Weights of a small multi-label audio tagger: activation celu.
Rows from block 3 of a small multi-label audio tagger, named by matrix and row number. Each number is 128 + 24 x the weight over its row's rms, rounded and kept within 0 to 255. All counts start at 0.
After each channel's rows are labels from the 100 clips, of 14976, where the channel reaches its highest value: "loudest" is the band of the loudest frequency at the time of the peak. Only what is clearly more common there than usual is listed. The data: melodies that start on their tonic, played by one synthesised instrument.
# c30: last pointwise conv (model.blocks.3.c3.0.weight, 384x384x1), inputs 0-95

c30.23 [ 99  87 117 143  83 116 154 123 135 139 126 136 113 121 130 131 129 125 137 129  65 126 129 140 158 110 107 132 149  98 193  79  80 255  73 125 108 132 120 127 153  56 112 208 139 126 129 150 112 149 150 112 135 100 144 162 118 120 101 125  96 106 137 144 105 120 154 100 119 103 216 105 124 163 122 147 122 105 122  93 154 128 177 104  96 177 106 172 116 105  97 110 122 188 164  99]
loudest: 250 to 500 Hz

c30.6 [139 165 106 155 125 129 124 118 137 112 100  98 167 151 101 154 130 155 129 111 114 117  83  97 130 123 135 144 143  89 144  95  99 121  72 157 124 158 137 146 136 161  96 103 153 114  70 138 149 134 170 138 131 173  95 118 106 110 129  58 127 190 118 156 170 142 139 105 112 110 101  83 144 158 101 141 177 157 152 130  86 148 128 110 197 218  99 131 124 119 140 135 117  99 116  80]
loudest: 1000 to 2000 Hz

c30.53 [143 106 145 130 128 107 120 121 102 113 132 136  75 105 112  87 142 143 118 117 124 152 121 116 143 131 169 109 194 119 111  83 137 168  91 120 115 156 104 118 158 175 114 132 132  86 110 115 166 131 122 170 134 103 105 179 147 103 126 162 137 143 134 113 127 161 129 126 155  94  86 115 110 111 126 149 144 139 131 155 189 126 146  71 122 108 172 131  97 124 147 103 122 112 217 152]
loudest: 1000 to 2000 Hz

c30.151 [146 205  99 212 164 154 160 173 125 136 131 103 101 116  76 109 145 138 152 130 128 126 103 118 101 143 117  86 134  91 120 107 182 133 102 104 129 188 158 159 117 111 170 151 122 137 196 185 113 130 140 124 123 123 122 118 164  84 124 144 147 148 130 154 150 129 162 181 140 111 168 109 144 113 118  60 147 146 174 184 155  79 115 134 184 128 155 118 126 118 154 123 144 135  95 101]
loudest: 1000 to 2000 Hz

c30.141 [176 100  68 115 112 152 145 101 136 120 147 118 114 172 119  71  98 170 132 142 127 181 147 125 114 100 127 131  99 123 130 126 115  80 112 153 114 100  81 114 129 124  91 154  97 154 138 151 133 137  71 109 180 115 131 155  85  81 119 188 123 153 127  67 142 126 159 132 108 148 149 119 121 141 111 113 119 127 110 117 126 121 112 125 131  95 149 116 102  90 134 137 151 147 193 182]
loudest: 1000 to 2000 Hz

c30.200 [129 106 105 161 100 157  87 116 105 157 159 126 172 106 134 131 144 138 142 122 142 121 103 138  81 124 142 178 139 113 149 160 113 124 116 117 126 112 128 137 136  73 140 105 146 131 127 158 142 136 129 133 133  89 102 124 162 139 112 136 146 111 158 153 131 141 128 123 164  85 114 162 123 131 144  88 106 167 109 126 124 157 138 175 126 125 124 107 168 111 127 114 156 114 125 107]
loudest: 1000 to 2000 Hz

c30.378 [159 101 154 147 130 157 127 137 129  77  85 199 123 167  83 134 127 119 132 107 127 140 106 124 145 166  80 151 140 126 172 116  93 164 131 144 110 135 178 113 107 108 153 109  84 116 104  84  85 170 111 118 204  95 120 105 137 109 110 109 142 127 193 106 100 116 142 123 152 127 154 175 174 115 103 148 162 117 160  73 165  90 156 119 107 241 114 128 154 117 140 119 170 122 107 116]
loudest: 250 to 500 Hz

c30.331 [159 135 133  90 103  91 200 154 161 106 124 105 203  87 137 159 157 101 113 124 103 142  96 135 131  69  72 115 165 109 110 117 132 187 128 105 116 175 164 108 134 167 156 111  96 150 137 119 106 131 129 149 197 125 128  89 124 182 170 142 102 145 139 133 147 107 124 112 107 109 148 121 123 189 119 138 168 171 122 138 108 112 183 179 121 102 126 103 151  81 131  81 133 127 115 137]
loudest: 500 to 1000 Hz

c30.253 [ 98 125  73 114 121 128  94 157 151 102  88 102 112 138 128 118  83 133 110 105  98 132  94 130 135 124 131  96  92 123 108 126  94 133 151 193 101 148 213 132  91  97 137 129 126 115 139 118 123 127 106 155  83 199 109  87  77 105 142 140  91 123 155 117 175  67 107 105 234 168  92 167 134 140  87 109  99 127 165  91 169 108 143 195 153 142 184 141 145 104 120 105 115 121  87 124]
loudest: 250 to 500 Hz

c30.315 [102 124 138 161 113 127  90  96  85 131 108  92 123 128 101 112 144 119 102 143 160 124  97 106 115 127 138 106 115 178 164 114 155 111 109  94 149  49  96 151 131 141 140  68 140 150 134 155 168 104 162 117 165 161 101 147 140  98  76 102 136 117  95 151 125 115 159 138  93 170  90 142 126 149  94 144 143  88 125 113 109 135 122 148 140  87 137 183 137 137 113 136 168 151 106 168]
loudest: 500 to 1000 Hz

c30.285 [134  82 146 160 117 107  90 146 130 135 138  99 162 153  85 113 152  82 128 148 136 107 130 107 151 162 132 126  67 135 153 136  97  81 147 112 134 150 136 124 100 127 109  98 157 114  88  79 107 159 166 126 119 136  99 106 101 115  61 136 111 139 199 107 109 114 134 169 140 172 130 112 113 112 100 133 102 159 159 131 101 132  88 126 157 151 109 183 163 131 111  72 112 114  92 135]
loudest: 1000 to 2000 Hz

c30.124 [ 99 105 199 158 123 153 114 101 149  75 111 149 128 190 121 147 140 157 148 180 114 108  87 152 136 118 124  85 144  99 138 135 125 122 106 110 126 187 110 133 103 159 190 115 124 105 133 126  99 124 108 218  51 116 154 140 149 115 125 127 150 127 113 113 119 102 127 125 127 123 104 116  88 103 111  61 159 164 150 133 152 118 124 111 123 103 153 116 107 138 160 136 141 155  92 122]
loudest: 1000 to 2000 Hz

c30.120 [138 106  86 141 132 145 146 134  82 111 114 124 169 113 122 172 116 181 149 142 147 184 118 159 154 104 187 120 138 133  99 138  86 115 139 156 117 148 124  86 134 104 147 122 141 170 137 128 146 183 103 128 198 140 148 166 139 179 125 156 110 177 132 135 169 127 128  96 135 106 132 110  98 113 116 150 109 121 111 130 118  90 120 120 115 128 203 222  37 143 108 135 123 142 136 122]
loudest: 250 to 500 Hz

c30.110 [ 86  93 134 102 169 130 172 158 136 146 120 118 156 135 181 102 119  99 140 157 135 101  67 128 135  75 153 128 137 146 147 153 108 138 136 138 124 157  85  88 151 146 112  96 158 148 122  95  91 129 147 137 169  95 154 120 110  95 114 196 108 136  98 153 140 150 107 130 178 158  90 128 119 102 115 141 140 113 181 146 116 131 117 122 109 132  56 118 168 146  92 137 177 153 109 146]
loudest: 500 to 1000 Hz

c30.284 [126 164 123 115 123 117 126 170 108  92 103 147 127 131 142 130  95 104 139  98 103 163  73 167 180  82 110 120 136 120 106 124 133  84 112 136 113 106 152 119 123 133 112 110  92 119 121  85 127 140 142  90 141 225  75 151 166  87 118 144  60 143 100 163 122 213 144 141 107 172 138 105 131 147 166 146 149 151 125  99 119 118 124 159 212 200  99  95 110 127 102 125 216 128 161 130]
loudest: 1000 to 2000 Hz

c30.371 [131 197 110 117  94 101  83 117 141 178 135 125 152 127 158 135  86 171 107 130 110 145 112 171  87  85 168 219 135 112 121  93  67 126 134 119  98 144 108  83 141 173 152 117 159 129 131 183 125  94  73 131 102 122  88 103 157 115 103 144 131 120 148 135 147 133 101 108 149 139 136 113 120 116 119 179 105 141 119  80 149 147 116 128 128 118  89 110 161 109 145 110 150 111 202 170]
loudest: 1000 to 2000 Hz

c30.189 [120 132  94 182 112 124  91 141 119 119 172 157 103  82 134 113 175 164 134 120  98  91 126 102 159 117  70 139  99 112 140 116 159 167 105 146 127 102  90 119  76 110  99 104 152  80 166 160 156 133 146 124 130 106 114 112 153 136 157  95 139 127 113 185 142 116 129 117 113 144 186 165  80  93 136  99 124 150  60 154 136 132 112 130 108 154 121 103 188 168 121 109 189 100 112 145]
loudest: 250 to 500 Hz

c30.243 [ 97 134  97  84 154 154 120 126  85 111 108 160 122 127 112 146 154  91 122 143 130 110 116 112 110 155 142 161  88 153 122 117 121 114 133 148 152 104 158 189  97  87  96 111 110 129 109 147 133 170 113 145 115 197 145 119 156 103  94 149 182  98  92 128 100 104 172 109 119 119 123 113 182 177 115 129 132 133 134 122 148 151 107 104 167  99 109 155 123 164 101 162 111 154 149  98]
loudest: 250 to 500 Hz

c30.240 [155 106 199 120  94 128 169  93 185 104 103 153 140 106 133 106 126 145 116 117 123 172 119 212 123 128 153 131 110 143 126 148 159 140 204 120 110 181  94 148 131 122 157 107 110 113 142  93 148  93 156 226 137 125 133 130  81 139  93 181 147  99 118 110 119 104 128 120 113 173 128 128 196 155  92 155  94 115 139 153 125 131  85  66 121 114 115 121 107 121  86 117 124 123 115 151]
loudest: 500 to 1000 Hz

c30.70 [ 96 173 122 126 112 126 156 128  98 121 134 126  83 162 104  68 205 166 159 104 132  81 134  90 117 126 106 138 110  82 119 108 105 100 158 106 109 113 126 128 135 134 109 133 162 109 128 121 199 164 143 145 140 120 156 102 148  95 113 157 118 130  84 168 143 159 120 102 140 147 109 153 167  70 107  80 107 138 150 135 103 145 133 130 171 177 127 128 145 105 130  94 170 131 109 149]
loudest: 1000 to 2000 Hz

c30.342 [ 96 139 116  97 145 117 126  96 136 141 158 103 142 135 121 142 142 104  92 104 128 135 175 114 114 180 148 117 111 117 123 125 102 148 114 155 147 106 171 154  88 104 130 165 174 147 181 125 101 143 116 150 127 119 113 130 126  73 129 168 185 128 108 165 124 129 126 137 150 116 171 157  80 140 136  89 159 118 160 104 133  94 131 140  92 178 166 109 139 128 184 133 160 121 145  85]
loudest: 1000 to 2000 Hz

c30.251 [122 112 155 110  74 107 146 108 131 124 112 125 160 151 157 143 125 130 140 116  78 101 104 105 138  70 109 143 136 114 143 116 117 102 122 111 138 137 126  90 140 123 170 145 109 125 131 108 121 140 113 136 128 124 149 150 131 132 174 103 128 110 105 135 136 150  99 144  81 128 116 101 127 121  80 147 111 149 124 131 183 107  99 131 124 129 118 123 102 115 113 132  82 158 168 147]
loudest: 1000 to 2000 Hz

c30.131 [155 103 100 127 161 134 118 125 151 126  89 124 174 120 146 133 145  93 155  94 132  82 124 139 113 178 166 139 151 123  84  87 140 150  95 144 106 123 177  98 108 135 121 132 183  80 121  88 115 186 127 156 123 170 115 105 124 114 101 111  60 130 161 135 104  98 135 116 198 106  98 144 134 126  93  70 126 147 104 106 163 110 138  91 129 128 139 131 159 123 111 116 123 116 114 131]
loudest: 250 to 500 Hz

c30.31 [161 104 127  99 143 210 166 150  98 156 113 108 198 140 169 129  93 132 168  54 124  68 153 130  78 115  99 141 163  99 149  87 102 180 117 115 117 103 123 127  92 134 133 160  84  88 109 162 135 129 139 142 232 176 151 128 146 151 129 114 151 175 147 177 129 113  94 137 113  78 148 194  66 136  96 102 122 105 145 106 126  75 130 113 100 135 119 106 153 167 142 177 153 108  95 161]
loudest: 500 to 1000 Hz

c30.232 [115 125 125 196 154 131 116 127 157 116 125 132  84 117 131 137 109 142 113 124 101  75 107 135 126  71 175 149 108 104 152 114 110 127 136 128  93  76 127 145 146 132 150 147  79 162 110 130 115 144 106 121  97 130 138 130  71 216 146 104 167 147 147 133  81 133 135 101 143 145 212  70 136 163 140 124 159 129 150 131 166 170 116  91 134 151 148  96 148 129 149 127  97 119 140 161]
loudest: 1000 to 2000 Hz

c30.241 [122 123 115 132 104 144 105 106 115 113  98 103  80 100 185 165  95  90 111  91 255 144 114  87 147 107 154 124 135 185 143 146 104  82  93  93 171 105 118 102 103 154  82 123 197 108  90  90 150 164 126 157 162 122 120 113 103  72 126 154  95 111 145 145 123  71 124 154 129 113 134 203 109 155 137 148  68 137 123 192 123 142 100 145  96  64 133 109 135 162 125 144 160 101 125  98]
loudest: 500 to 1000 Hz

c30.122 [113 111  72 150 134 122 152 111 115 112  95 111 144  97 122 160 129 138 140 101 120 125 138 107 178 134 150  98 153 207 143  87 113 109 105 128 121  87  74 166 166 109 135  98 210 151 110 111 113 120 108 113 113 185 168  98 102 130 142 104 137 112 142 146 103 110 132 157 159 108 111 106  97 105 127 137  45 107 172 110 146  96 136  88 151 188  75 106 132 112 118 118 125 131 151 135]
loudest: 250 to 500 Hz

c30.108 [128 124 123 125 112 117 102  89 123 102 126 131 169 138 106 146 126 123 114 132 125 136 123 132 126 146  92 148 156 152 109 118 146 134 134 136 136 119 123  94 138 152 128 103 153 119  87 143 136 127 129 111 135 131 149 132  83 138 101 112 110 124 123 107 128  94 102 117  91 131 137 116 112 140 111 178 163 110 114 145 139 129 114 154 132 111 125 117 121 122 118 175 107 132 118 132]
loudest: 1000 to 2000 Hz

c30.77 [130 138  91 112 168 126 125 133 142 111 127 127 141 151 122 101 150 109 123 136 113 130 139 144 151 155  88 116 130 140 131 108 136 110 141 147 185 139 124 154 110 123 113 154 145 142 107 115 108 130 148 115 126 121 143 141 128 133 142 128 124 129 128 150 111 151 185 163 174 106 140 115 128 146 109 142 124 149 149 184 100 136 116 113 134 116 121 135 135 113 155 100 148 176 106 112]
loudest: 1000 to 2000 Hz

c30.80 [133 117 186 130  90 164 150 131 144 117 144 232  87 136 137 167 180 164 137  91 123 128 138 103 157 119  80 109 159  94 124 132  95 114 107 147 134 122 171 169 148  78 106 114  76 128 142  86 119 106  98 136 140  91 149 142 161  68  88 105 104 157 138 106 152 167 132  63 111  96 124 203  89  98 124 133  96 115 154  75  91 167 221  64 157 131 167 146 133 166 131 134 144 140 108 146]
loudest: 500 to 1000 Hz

c30.29 [144 101 157 181 161 130  96 150  82  68 130 146 187  74 175 161 107 124 140 153 119 158 138 118 107 129  75 145  95 162 152 105  89 135 172 158 150 117 112 139 142 162 145 142 173  90 132 128  51 119 133 102 124 133 149 149 149 157 117 142 125 139 128 107  83 140 171 118 158 135 112 126 118 174 152 122 199 148  96  81 157 133 130 122 158 166 106  76 135 185 107 111 155 128 162  82]
loudest: 1000 to 2000 Hz

c30.114 [145  94 162 132 139 118 120  97 107 125 127 178 118 122 105 102  79 129 104 155 112 151 107 165 136 126 130  52 119 115 103 107 116 122 157 135 104 138 123 129 111 151 142  98 116  79 140 115 122 193 153 210 149  75 153 143 120  95 117 151 155  90 141 124 150 155  92 124 117  83 153 134 127 154 113 153 100 184 112 113 104 138 123 120 126 127 156 201  94  99  99  78 153 118 168 168]
loudest: 1000 to 2000 Hz

c30.288 [118 120  87 119  87 104 130 112 173 111  90 135  84 134  92 133 130 135 122 115 131 157  90 127 146 179 160 128 125 125 128  90 144 127  93 136 137 129 190 191 125 102 117  91 167 102 141 105 135 145 148 134 142  96 153 147 114 110 153 114 101 212 117 167 139 115 146  56 118 141 113 118 105  97 126 124  66 158 116 179 156 119 165 129 138 126 185 123 115 105 135  75 136 142  90 103]
loudest: 500 to 1000 Hz

c30.30 [136 114 138 116 145 135 138 121 156 127 148 138 190 117 132 160 147 113 116 155 108 113 137 160 102 131 107 117 116 168 127 137 156 139 141 146 141 134 110 118 136 161 161 157 124 136 159 160 113 149 183  77  99 100  92  81 148 125  85  76 152  67 165  95 113 151 129  81 133 172  96 153 129 146 159  87  98 132  85 141 110 134 139 170 111 117 118 142 137 152 139 138 166 158 138 107]
loudest: 1000 to 2000 Hz

c30.13 [ 93 129 115 104 157 123 177 167 155  93 141 132 100  98 130 146 123  94  76 130 142 128 168 110 145 127 168 109 110 182 116 123 110  95 119 154 138 100 104 115 190  93 147 106 146 112  91  80 150 174  97 131  75  70 159 121  89 120 119 102 176 141 146 139 150 158 121 113 118 110 148 112 148 144 120 111 147 141 161 130 174 117  95 132 157 138 110 168 136 177 116  93 159 131  81 143]
loudest: 250 to 500 Hz

c30.97 [128 172 125 147 113 165 118 131 119 157  72 121 126 138 165 160 103 119 108 127 138 170 103 149 117 116 117 103  82 167 137 140 117 114 106 134 116 180 120 102 111 104 136 165 122 134 106 163 151 146 152 150 144 161 101 155 149 131 135 128 124 108 113 119 114 148 129 158 137 102 131 114 138  98  90 116 136 137  83 121 143 142 160 139 138 106 131 150 110 166 147 149 127 108 135 136]
loudest: 500 to 1000 Hz

c30.321 [130 110  86 127 169 143  95 154 118 141 168 118 121 142 150 119 101 112 142 123 142 154 135 144 120 113 101 124 113 131 162 110  97 127 121 120 177 120 145 155 125 140 128 126 130 122 151 121 121 107 148 142 103 149 115 174 150 133 120 145 152 140 151 150 103 136  96 145 122 123 104 147 135 134 145 119 119 134 113 122 140 127 138 120 141 134 123 120 168  90 144 130 112 130 175 122]
loudest: 250 to 500 Hz

c30.213 [106 164 120  93 147 127 133 178  98 116 115 151 163 120 161 127 108 112 119 106 127  84 159 123 127 162 130 112 134 114 170 114 115 144 159 148 136 166 160 131 147 127 157 100 145 147 161 130 113 103 111 144  98 140  90 114 163 190 115 104 155 127 109 160 179 136 151 140 135 132 150 120 141 111 130 137  95 109 100 139 111 126 122 116 124 103 130 133 197 146 120 132 113 165 120 132]
loudest: 250 to 500 Hz

c30.231 [109 138 126 113 161 116 144 103 116 114 140 123 121 144 146 129 179 132 105 162 170  75 198 154 108 120 122  75 101 132 136  91 122 115 126 114 148  80 156 118 170 171 138 105 148 166  94 155 143 120 139 142 142 107 177 112 116 125 105 139 122 111 123 172 166 128 118 114 122 104 124 147 124 122 186 154 132 165 106 185  90 134 141 115 168 110 114 132  91 106 132 150 137 118 123 150]
loudest: 250 to 500 Hz

c30.176 [161  91 132 104 119 117  97 113 161 131  82 136 131 119 116 118  64 163 126 145 124 135 121 167 139 137 130 141 110 173 120 152 137 167 151  72 134 100 104 103 115 108 103 112 174  76 132 131 143 137 114 186 137 143  78 126 205  83 101 178 221 176 126 169  90 168 152  70 132 130 104 156 136 111 116 153 116 122  81 135  85 105 119 104 150  95 154 155 132  77  80 120 124 115  86 121]
loudest: 500 to 1000 Hz

c30.146 [135 142 137 117 129 139 145 101 102 110 217  64 160 133  67 122 132 141 130 149 210 167 158 149 121 102 157 128 123 117 213 116 139  77 123 117 142 111 113 149 129 117 134 139 146 117 118 130  86 121 134 130 104 146  99 194 125 156 144  83 149 147 155 203 149 132 146 119 121 129 122 148 151 101 135  87 128 140 125 135 237  93 120 126  79 135 120 122 125 186 185 124 114 145 160  85]
loudest: 1000 to 2000 Hz

c30.2 [134 138 123 158 114 128 143 126 113  94 123 139 131 152 107 119 144 126 133 152 152 177 123 113 153 115 164 128 105 130 119 138 109 127 121 123 123 140 150 102 128 108 100 127 170 152  88  87 142 116 157 134 100 106 167 106 110 122 104 146 133 157 135 139 127 127 131  99 130 108 122 108 193 169 113 122 106 112 120 143 153 134 176 149 198 165 174  92 142 115 145  89 138 165 126  62]
loudest: 250 to 500 Hz

c30.317 [ 91 150 116 123 148 140 167 146 146  93  97  91 118 166 117 123 115 113 104 129 106 105  88 133 167 101 148 156 100 116 126 146 135 185 135 123 141 128 120 118 219 200 144  87 107 124 132 127 157 120 111  93  76 125 108 183  79 149 144 128 136 120  91 124 105 203 139 102 133 138 127 106 164 119 153 163 133 140 167  88  85 144 140  71 121 132  90 126 187 131 140 127 114 108 142 101]
loudest: 250 to 500 Hz

c30.66 [139 105 146 107 129 103 108 140 143 111  36 127 172 127  76 111  73  80  92 220 178  94  90 219 129 141 148 130 155 113 121 166 151 124  96 131 122 124  98 143 162 123  94 137 148 106 141 177 145 115 157 204 136 114 131 143 103 126  62 143 203 111  65 147 107 151 142 141 122 126 133 151 150 135  98 155 100 141 120 130 133 111 106 156 111 122 135 126 149  94  86 127  86 134 140 133]
loudest: 500 to 1000 Hz

c30.358 [106 180 127 135 141  80 155 136 113  87 103 118 157 163 148 117 147  84 159 101 120  97 145  97 120 122 152 128 116 126  76 137 141 138 122 194 113 119 110 141 138 206  71  97  93 113 136 128 149 125 129 123 176 206  86 117 129  91 118 139 133  94 148 126 147 164 159 128 137 140  85  81 131 169 152 113 152 132 131 169 107 132 113 179 136 145 102  92  77 104 118  96 145 162 149 142]
loudest: 1000 to 2000 Hz

c30.118 [124  90 111  78 112  96 138 104 112 126 170 122 149 175 111 105 142  95 136 113 100 165  94 124 189 100 127 111  97 135  98 114 125 159 135 129 117 138 134 127 123 143 112 123 131 165 110 125  77 130 112 129  88 112 135  93 108 103 168  90  97 103 142 130  91 128 180  84 105 137 133  81  88 107  92 136 132  89  99  92 147 123 181 114 123 135 188  88 146  98 102 147 199 127 127 117]
loudest: 250 to 500 Hz

c30.63 [155 169 110 118  96 121 106 111 105 117 128 110 168 176 111 128 130 107  87 133 165 104 110  78 146 106 151 124 122 100 149 128 158 172 152 123  95 205 123 151  84  96 142  86 120 144 100 132 175  93 101 134 141 210  95 167 199  97 151 103 124 144 141 110 118 127 216 122 137 120 142 149 176  50 118  99 102  98  91 121 103 112 137 165 147 171 147 131 153 131 131  87 144 154  94 115]
loudest: 500 to 1000 Hz

c30.376 [ 92 117 122 108 190 128 105 120 160 135 109 103 158 108  85 133 111 156 143 153 128 108 121 138 175 133 125 131 109 143 148 137 117  95 119  97 129 157 101 100 117 102 132 186 115 114 119  87 152 205 121 105 105 126 117 120 104 104 122 130 129  99 166 170 157 120 152 152 102 111 130  88 129  90  97  74 134 142 115 162 148 109  76 113 129  85 137 172 104 129 132  74 136 157 150 125]
loudest: 1000 to 2000 Hz

c30.184 [127 117 151 126 144  67 123 113  99 150 143 156 120  93 184 130 132 103 141 150  84 168 190 111 152  63 177 183 109 143 104 151  95 132 109 160 108 108 167 167 144 152  64 156 133 115 129  99 130 128 129 119  32 131 159 113 124 124 130 133 120 141 127 103  67 136 129  92  77  76 129 118 209 142 120 179 114 179 114 150 159 150 192 111 161 105 222 125 144 198 148 112 156 164  32 126]
loudest: 250 to 500 Hz

c30.157 [ 98 145 100 135 121 134 152 123 138 118  70  94 131 101  81 120 124 112 154 146 108 119 128 110  88  91 128 146 153 138 158 149 141  96  96 112 102 148 124 103 137 124 155  91 144 124 101 124 134 133 167 136 115 109 137 132 101 124 143 133 122 123  81 122 157 117 165 170 116 127 110 159 170 152  80 147 148 127 118 116 181  87 127 147 135 114 135 165  90  88 138 104 131 127 123 131]
loudest: 250 to 500 Hz

c30.76 [110  75  99 131 117 137 118 148 115 118 122  81 129 113 129 126 152 167 109 136 104 155 129 117  84 175 165 150 108 202 120  89 114 104  86  96 114 118 125 101 121 123 168  88 130 123 142  99 112 151 120 109 115 112 226 110 255 120 124 130 102  72  90 110 137  64  92 147 101 113 105 131  70 161 155 154 123 165  94  83 104  61 177 165 156 120 123 136 108 110 123 144 102 153 130 110]
loudest: 250 to 500 Hz

c30.199 [108 172 128 123 138 128 154 143 112 201 141 151 128 128 129 114  79 143 108 157 134 141 124 114 167  91  99 134 113  99 120 106 113 149 151 122 139 110 131 141 174 132 150 159 130 156 100 158 204 133 165 113 142  99 131 147 148 223 101 118 119 150 152  92 104 143 153 133 134 168 143 122 112 125 112 132 142 105 150 117 133 128 144 152 121 160  90 109 139 128 151 164 133 162 143 134]
loudest: 500 to 1000 Hz

c30.297 [ 93 123 156 114 125 139 138 128 134 123  81 107 128 131 125  99  73 133 132  86  99 152 138 140  91 141 104 101 110 151 111 123 123 129 117 125 110 112  89  82 137 121 166 117 123 158  91 157  91 159 163 142  80 132 102 119 136 116 148 131  85 129  98 157 123 124 183 158 110 127 132 132 168 138  90 180 126 150 161 123 133 139 135 142 112 158 120 109 105 124 108  98 149 115 112 157]
loudest: 250 to 500 Hz

c30.365 [128 171 126 133  70  95 114 176 135 133 126  91 132  74 147 115 128 139 151 173 158 162 152 142 119 150 205 105  50 181 113  93 156 140 105 152 163 136 159 114 137 106 140 162 101 123 132 165 110 115  99  45 168 155  98 104 153 119 109 129 115 109 117 146 162 105 111 118 152 127 120 107 105 159  87 103 167 115 157 124 148 147 118 154 142 104  54 112 200 146 122 218 134 137 108 111]
loudest: 500 to 1000 Hz

c30.135 [140 150 142  68 163 160 104 131 168 116 121 117 140 161 109 202 146 123 162  77 134 135 132 127 145  83 120 140  99 134 115 140 122 128 132 134 126 163  96 153 109 103 129 148 104 135  93 123 155 109 138 113 141 148 112 169 133 143 115 141 129 128 169 131 172 152  95 129  90 154 122 123 122 125 115 112 161 104 101 126 141 147 100 161 141  92 138 168 180 107 133 176 115 126 128 116]
loudest: 500 to 1000 Hz

c30.191 [ 83 130 135 199  97 134 166 142 103  86 140 171 168 114  94 159  98 147 188 117 141  97 119 106 158 163 114 164 156 148 140 142  97 114 149 134 132 132 130 104 108  67 115 112 111 143 139 102 106 117 126 123 122 126 176 108 147 134 119 105 155 123 117  79 135 104 167 124 124 152 124 103 164 147 153 111 101 129 145  99 155  85 181 158 111 117  96  96  98 149 117 115 106 151 117 102]
loudest: 1000 to 2000 Hz

c30.103 [114  55 133 149 166 117 157 160 109 120 120 137 128  92 143 149 162 103 116 139 141 164 141 142 112 129  77 115 191 113 144 102 116 132 135  96  70 148 171 149 138 158 126 129 127 133 180  99 177 116 165 142  86 154 160 125  99 109 128 145 116 119 141 145 167 117 105 123 140 144 134 146 171 163 144 110 192 135 128 151 145 110 159 130 142 130 110  99 147  89 133  69 133 127 113 150]
loudest: 250 to 500 Hz

c30.48 [123 124  74 142 118 113 101  84 211  63 128  96  80 158 144 164 124 102 168  92 118  80 166 132 144 131 120 140 106 149  94 118 120 140 113 140 132  85 122  97 186 142 100 128 144 169 114  72 122 112 124 119  60  91 169 149 104  90 145 106 117 176 143 129 113 166  99 105 111 131 126 100 133 172 158 152  88  97 164 125 113 183 116 122 157 140 157 153 150 118  79 132 137 160 103 136]
loudest: 250 to 500 Hz

c30.52 [154 121 133  80 146 245 132  97 101 129 126 174 143 154 172 109  77 119 155 130  93 131 176 115 136 145  68 176 129 220 133 109  85 158 114 182 111  79  76 150 157 114 177 107  77 136  59  80 130 154 140 144 180 162 175 109 103 177 121 103 110 126 155 148 108 124 152 104 144 145 167 118 108 163 113 136 120 122 159 107 171 147 122 133 128 144 159 117 104 193 177 135 148 104 121 100]
loudest: 250 to 500 Hz

c30.247 [142  82 143 136 118  71 140 105 114 154 148  92 117 148 166 129 161 153 136 124 170 109 141 198 135 121 115  59 101 114 190 101 114 167 185 122 176 109 139 167 119 136 152 143  97 164 111 125 135 151 146 110 171 157 199 151 105 122 147 126  85 105 114 131 118 118 119  94 146 110 161 186 118 135 141 155 112  80 110 122 157 159 104 115  86 194 113  86 160  76 191 125 116  82 147 118]
loudest: 500 to 1000 Hz